config.yaml
model: "image classifier"
dataset: "simulated telescope pictures of galaxies"
train_examples: 97500
image_size: 24
crop_scale_min: 1
horizontal_flip: false
rotation_deg: 5
targets: ["winding"]
num_classes: 2
arch: "vit"
norm: "layernorm"
norm_position: "pre"
hidden_act: "quick_gelu"
mlp_ratio: 6
head_dim: 32
fused_qkv: true
bias: "none"
qk_norm: true
parallel_block: false
inner_norm: false
drop_path: 0.15
patch_size: [4, 4]
conv_stem: false
layers: 8
width: 192
positions: "relative_bias"
pooling: "attention"
label_smoothing: 0.05
loss: "cross_entropy"
init: "kaiming_normal"
residual_init: "none"
optimizer: "adamw"
learning_rate: 0.002
beta1: 0.9
beta2: 0.95
eps: 1e-08
adaptive_grad_clip: 0.1
max_steps: 40000
batch_size: 128
epochs: 52.5
lr_schedule: "wsd"
decay_fraction: 0.2
final_lr_fraction: 0
warmup_steps: 800
weight_decay: 0.03
Rows from block 3, named by matrix and row number. Rows with one number belong to one attention dimension. Each number is 128 + 24 x the weight over its row's rms, rounded and kept within 0 to 255. All counts start at 0. Numbers have three digits each. After the name is the row's rms in percent of the matrix's.
# v: attention query, key and value (stacked) (model.blocks.3.attn.qkv.weight, 576x192, the v third), inputs 0-95
# proj: attention output (model.blocks.3.attn.proj.weight, 192x192, transposed), outputs 0-95
v.62 116:133142090176141120112119110127141118088180129086135131163112147125088112143106136097122154113108129122126117128122115140139152134098143137179115129114149142127187114140143170128121132121099118157081082116088131084147129123106145142143119169126107115133126115083137122118124131089119166113
v.63 129:103125109155147155143172152160151129112154116101105149135084111090115123123092097117140143160153113144136090107095134120134172150107137107145112180186157110103153115112123131115164129097140143140120121118089114103127145177097150155134078140090100121129144158100096153112114106109141150128
v.64 122:156142133117148102102089066059132110120124119125159101132161168127129108117113136129149111121143159146134129130135107116133108147150099158120153102072095164150131126167133135133149125150125082133128122156125167148117125109128120153116178125171114120120130063131189136117115114119090112105
v.65 125:096118127131111151149165194197126139133128133131098156124090091117130141136134128126123138142122098114127123129112149140121157126103159096129102165195164089108123127088118122119117129106135172123128139102125091101138132152128130110137081130086133130132126191119064123126138136130167152149
v.66 117:160139129123147103107093069059129110125125121122159103127165171132129103121118139129146112120141151144130129129136105115134111145153099158119155100066096167152133124171138133134145127147123081133127123152129165147118122109125121154120180128172119123123133064130192137118120117121089112104
v.67 121:096117123137112157148165190196125142134128137135098155122092089124129147137137119129115141143121100114123123128120151144123151113106157098135101157188161087104125131088122123126112128106132173125130135101125090110138134152132132103140075125088138132131128195126064120134138142138165146153
v.68 122:160139131125145108108092064059133112122129123128158099134164165136125113119118134125138116115134154142129135127145106117138101137154103161125153092063094168151132124171137137132136130151119086135125120155134167151115122100131124148121177130167121125124128066137194134127121113124090105104
v.69 122:094116122135108152149164188197123144133129134133095155123093088126130146137140119125113144140119101116128121125117149144121150115102156098138099159190158091107125132084120123126110129105131173120130133099126092106141131146129134104137077129088138134134126192124062122137137142134167149154
v.70 126:162141132126143105107092064057130112126129123125158101133165165136127112121118133127139118114135157141128135127143110114135100140155099159126153091063095167150131125170138135133139130150123087131127121156129165152118123106129127148124178127171122125125128065135192135128121117127091110106
v.71 122:156138132118149104104090064060127110124126116119159099131160170127127106117117138127145114121139159145130131130135106116135107142153101155120157100070096166151134123167137132132149127153127084135124120157131169149119128107125121153122176126171116122123130062129193135119117115122092111104
v.72 124:159135132122143103108089062056130113125130121125157099133165167138122112119118136130138115117134155140131136125147106115135106135156102158124159090063096166152132126172135135132140129149122084135127121159130165152119120105127129150121181128167118125123129066131194134128115117127090108104
v.73 122:109115122136102159152161183190126146133132140134088152126094079142128158143143113127102144116105099101127137127132154138125132099112157102139104136167155095110127135091120125130102131108120179120129127098132087119132133129128133096139088132081140141137120194138072120155149141138169141156
v.74 123:166136133131142107108093063060132117125129125126157099133164168142128118125121127128133123113130154139127138127147105114139098128153103162129153088061092167150135126170139138134134129151116089135128120153131166151119122103129127146118186125166123127126127067137193132132122117128091103107
v.75 123:094117122135112152150166190200125144130126135133096157125093091123129144137137124129116141138118102113124118125113149142121151116104154098131101160196160091104125130086119123123113127106132170122130137099128094105138133152128132106137075126084135129133126193122063124130136140130165149150
v.76 122:101115123138106157149164190196124146131129139133095156124092084129126150138139114127110142131114100109126126126123152142122145109108156101133103153184157090107127126089121126127105133105127177121129137100125088111140133146132135101139077130084138136134124194127065119141143139139168140154
v.77 100:176133137132136118115097065064132124130133128127144106141156158158127133131127123128115116101117154122125147130151111119137098116160114160132157080049096169146131133167134130136129130149114092131132124140137155158118122093129130134124191133160128136140129068138197128157124124128090099111
v.78 121:100117124132114154148162189199123143133126134133100159120090089122131144138137126127116142141120103113128123129113151142121150120103154093134100162196162089103122130084118119123116124106137171122131136103127097108139132151130133105135076128087136130130125194124062123132139139133166148148
v.79 122:164137130127142105109090063060130116124131125123155099137164165143124114124119129128133118112131153139125135131144109112135103132156100161126154087061094166154132127168135132134134129147118087131124117154133163149113124101126125149121181130171121130125132068133195132132121120124087108107
v.80 120:164138133126143106106095063055130116123132124123154098134166163140128110124122132130139116114135156138128138126145108117138102139154101157124154093062095169152132128171136132132141130148118081131122117157128167149121123104127126147124181128169120126125130064135194134128118114126091106106
v.81 122:100115124137106157151167190197126150129129135135097158127094088130128148139143119126112142133113101114123124126119150139124149111101157096133105156188161090107123127089122124126110130105128176121130136101128090106141127147131135102137078131086137135133123197126068124138143140136165146151
v.82 119:153136131120150099105093067063128112122128116119161102128162171123129105115112140130149111125146159146132125133132109114138114149149098155118153106073098167149129124167134134130151125150132082136125121158125166145115124112124119155122179127171117118121135060125191135113111114117088116101
v.83 126:094116124130116149146167192197122141131127134129097153123092090115130140134136129129123137143122096115126118128108149142118154125102156095126101166195161088104122129086122123123122129106136169123128139101125091104139131150125131111137076127088136128132128194120061123127137136128161155146
v.84 125:153140132117151099105093064059130110124124118120160103130161173126135099112113137132150110126147157147132126129133101113133111148152097153118155101074097166148130123167134134134150127150131082135125122157128164146117127111127122155119175125169118120122128059131186133116115113119090114102
v.85 119:095120124128112152144164190195125139134126133135102153123092093116131144134136125130121138142121101118128119127112149140119154120102158097132100161196164089104123128085120122123117127106136171128132135103124092105140133151125133110136075131084137133130127192124063122127135138135164151151
v.86 124:102115122138108156154164188198125144134135135136096158126095085128128154139142120125109145134113097112126122127122152140121149117108158102134103154184160091107126128088120126126108127105128174124126133100127091105142130148131130104137077132085136134135125192128068121142141141135166143152
v.87 107:170134133131142114116094064061130121128134124127155099140164163147125122124129124130123125106123156131127145128150108118140095125154106159132154083056096166151132130166138134136134132143111091128129125149131167156117122098126127142123185123170128135129127066140201130141119118128088096112
v.88 124:101116124138105155148165187195123142130127140133097155125094085122128150138137116125110141139116098113125125129116151143123150115103154098136101156187163087106125133088121123127113131104129171120129134101126089105137132148130132101140075129090138131134123195125066119139140144138168149155
v.89 121:167140132129143108112092065056131116126132126126156101134167164145129117123121126125131119109125153138127138124150108115142099133154102159124154087061093168149131131170138134137134129153119088133130122154132163157120124100130129146121184124164127130126128065138196135136122115128095101108
v.90 124:098119124136109154150167194201126144134129137134098152126091089121131146137138119127113143133119099114127125129120151143121152119101156097132101159187161091108125134085120125124113126102133174123127136102126088105141131148131131105136076132091137131134126189121063122136140139133166148154
v.91 123:161138136117148102108092062060129109124123121121158101132164167128131103118116136130148115119139156145129131128136105113134106144153099157121149098071095169151132122167135135131146125151125086134128120159130163150117128107127122156120178126166116121122130064130191137117118115119094109104
v.92 121:157138132118150100106095065059126109126128118122161099131161173125127104115113139129149114127144159149132128129131105113136110145153100157119153104073101163149133126169135129131149123149129083136126122159127167145116125115125123153118174124169117120123135064130188135115114114121087115102
proj.62 133:126128136055142132132138134134136126142050128156130122116137135107151109121114188130157100159136145154148097131105131130119136163124124127090127141147128135125091131138140114129172112133175119121153155156127131125129149152133098158117131094128129127118134127124127157099121127138123124126
proj.63 115:109139138078139138121170156153093138163072147160132150106109124107140110133159121115150115160142133154136093131101120153113153141108132118094111166167148114120084149102131128113144131131169144119162175133147115113140119162161114122135130078125151135129092147119100136108135146157147141148
proj.64 115:094129107159168151095168119136101127098172147129159146115116169095169121128124126096157074155138180137101094129110092144153174126117139094194119165139153100109143126103138135141145105158119093153121095128140113111135194165119117147142087147102149126120123119135125121104130147126156157143
proj.65 125:158120147102085098163084134122147133156091106111095105147147090158091137123128151170100173095122080123150163125142167103100082132129110158051140091108109158144122129159115117108113151099121159101125150131111142132127072087136133113119165117156109128135125138115136132155124106124094103108
proj.66 111:091131106158170150098165118136104122101173142138163144111113169093172120126126124095161071155140180134105091130114094145157170125122140094197115166142154098112137127095138137146143103156125096154126093128137117114131196164121119150141083142100144128112126117135127126103127143127153158143
proj.67 123:161126149101087104161089138122153135158088109116093104145143086162084138127130135163096182092116077117152165127143163110103087133135117160063137091116105160147116129157116117115110155096128161099132157132119140140124066089134139111119171113156106126139129134120132129155128107123098099112
proj.68 122:099129108157167157093175121136110125103160146144161152110108165096167116133128106091154080162133178138106090131112093153150174125126141101201121167148148097105134124096141140146142107156137097156132103125143115122130186172121124140136093136103152131123129118139120129100132153133161154145
proj.69 122:161127156099084104161087136121152134159088111118094103147142089164086138127133134160096181095114078115152165129145163109105083131132116158063138090113101159147114128155116117111108155097133161102131156129121138142124061091137136106119171114153111129139134137124130131153129112126100101113
proj.70 131:095132106157170161093170122134107128100162148142162153108108168097170121128125107089155078161137179136105092130112092149154170125125145101200120165145149099105133124093139139145142104160130100154131105124143116122128186168117121142136088141100148130122126115142120125101130150130160154146
proj.71 118:090127106158167149097168120135106125097169145134160146111114168092172118126124126098158071160139180136104092123108090145151173127114139096193118163143155099109142125099140134142141101158123092154121099125133116116132196166119114144139089144101145130117124119134125123102128146125156154140
proj.72 131:097132105152171160091173123133105127103159150144162153111107167089171117131130108093161081162142179142104090126109091149153171125129142101193119165149147097111136123098141139145141105158136097153129104120140117122126186168122120145134087136099145130120125118141117126098128151134160155147
proj.73 093:154134148089097113153097148127153130168074113127105125140137088157089142128138109157099183109124076126156158119135152112097089134142123173065145095130097154134107128158124118116115149107143169105145170128128142145120058100146146110105156105139110119138136141121124139149125113135099100116
proj.74 118:105134106157167159094175124132107119102165152152161154106109165104164118133128097086157087165134175138107102130125098157154166123132140097210125164146146097116126127096144138145142110153143097157138105129148115132126178168125123140137093134101153132124123115144122126107136153136165153151
proj.75 126:162126147099085100163084134122150130155094108116096104143146088162085139130126145164094178096116076118151166129150167104103083128132112157062137092107102160146123135156115117108112149095124160105133150131116138137124066090134135112120165116155109128134128140118133130155128108128097099110
proj.76 111:158129154096091108160091137124150132158086110125098111142139086161085141127132127162099186102119074123155163125144163111101086132138117163060139093117101155143111137155120118112114151100140164103136162129124139146123061088138139107115168111151113128136132141121131133158128113132098101115
proj.77 080:122153109150161157101174120135114097102162139153158143087118164091150098128117089083169099159129159137116101134133112150153157138143116108218129157152140099140124131105170137163154103138163096156156107147143114148118175167135149155136111118124157121108134118143117153088116150138156137142
proj.78 125:154125149101087099163086135121152130154094111112093101151147086163084139126130148165097177097117076118149165128146164107103086133129116158059134091109107158152121132157117117110109150097123161102123153129114137135128068085132134113122166121154108127138130139117138127156129110121100103110
proj.79 127:099132109153171162093175120133106122103157147150164152104106170094168117130127102091159087165140176141112094127116094153152166124127142100198124167152143101109127127098142137144146107157143101153138107129147117127125179171125126144133092135098151132123124116141116128100129151137163155148
proj.80 120:100133110155171162095173120134106127102160146147163152110109170092167119129131107087158078162134180137108092132115090153151171128126140101199125165149145099110135122096143140147144107156139094155135105124143115126127186168124126141138092134102150129121127116138120125103128155135161152147
proj.81 119:164127152095089102160089137125151128159088113121095109142142087163085137128134129159094183101118077117153164132148166116103081130136114161063136092117102156147114133159114115114112153100136162106131160129121138143123059090138138108117171113156112127139131137124129132156126110132102099114
proj.82 103:097127106164163146098165115131104122095174144127158140115118168096168114124123138096155069157137179133104094131113094147154174123115132088192114160136154101120145122101140136142145101155117089154122094125133119110137200161119118148141088148104145124116124116130128125105130146123155153141
proj.83 127:156122148099086097165081136126149132152091104108095103148147086160086138122129151168096169090121081118149164128140165105103086133125116158054135091111106159147126132160115116112111147103118158103121150129114141131128074088133132110119165120154109126131128141117134130153121107120094102108
proj.84 113:094128104161164150093166116131105125097173146127157144113117167096168122129125133097156072153136175136103093129109096146151172123113139095190115165136155104113146118102138141142143104157115090151119095122133110109139198161114115146144088146106144128116126117135128122099130149120158155143
proj.85 119:158123146102085099161083136122149134153095109110094103148146086163086142128129148166093176092118075115146161125141165109104084128133116155055133094109105158146125130160112116107112149097115160100122150128112138131125070089134129111119165119153107125140126141119134130161129107120096101112
proj.86 118:158127150097090107160090138122154132159087111122100110140142087164087136127133129160099181101115077119154163127147164108102080128138115159063137094118096156150110136157118118113114154094138165102138163132121141146125061091139139111116167109153108126137133138121129136157128110131100100113
proj.87 087:123139113164163161099175120133106114104171154149156146101114168108160116138127089088160095161129166136107104130132101160151161124137142095223128162142143097128124123100155137154140116143153094151143105134157111146127178162128131139144109133105160129121137113149120132106134157141168149154
proj.88 124:162127152102086105161087136123153133160088110119096106144144086165086136129137131159098182098117077119151163127149162111103084131138118157065140093113102160145116133158116121112112158097133165106134158128123140142126063088136143106117171112154110132137134135122132131155127108127099100113
proj.89 112:107137110167163158094176117130111122103168149149162151109111166104166119137127095085155088164132168138106098129124092156155168124130144094212122162147145095118129122096146139147142110152138095153138107129145114132128177172124127138139097135105153130123126113144123125102136154133165152153
proj.90 124:161126151098087104162086133119147130157090112115095109143144088164083140129132136163097181096116076118154164128147165103102085130135115160061139092113101159146118130159117119110113149097131161103133157127116140140122064087135139109115169117153107128134131137120133132155127112129099099112
proj.91 119:093133103157168151092166119134105122097169145137162148112110169095168125127126125097159072157139180138107093126107093143154172127120138098192119161141155098107140121099135136143145101164121092153123096125135115108134194167117117147139087146102146129117126120134126123098129151128150156142
proj.92 110:091134103163164147096166120129107123096172143131161142113119169093172120126124130097155070157137180135099091130114094146154172124117138092194117162135154101113145126097139137142143109161116091151120094125133115113140197163120115149142088147105144130118126115132132119103129147125156155142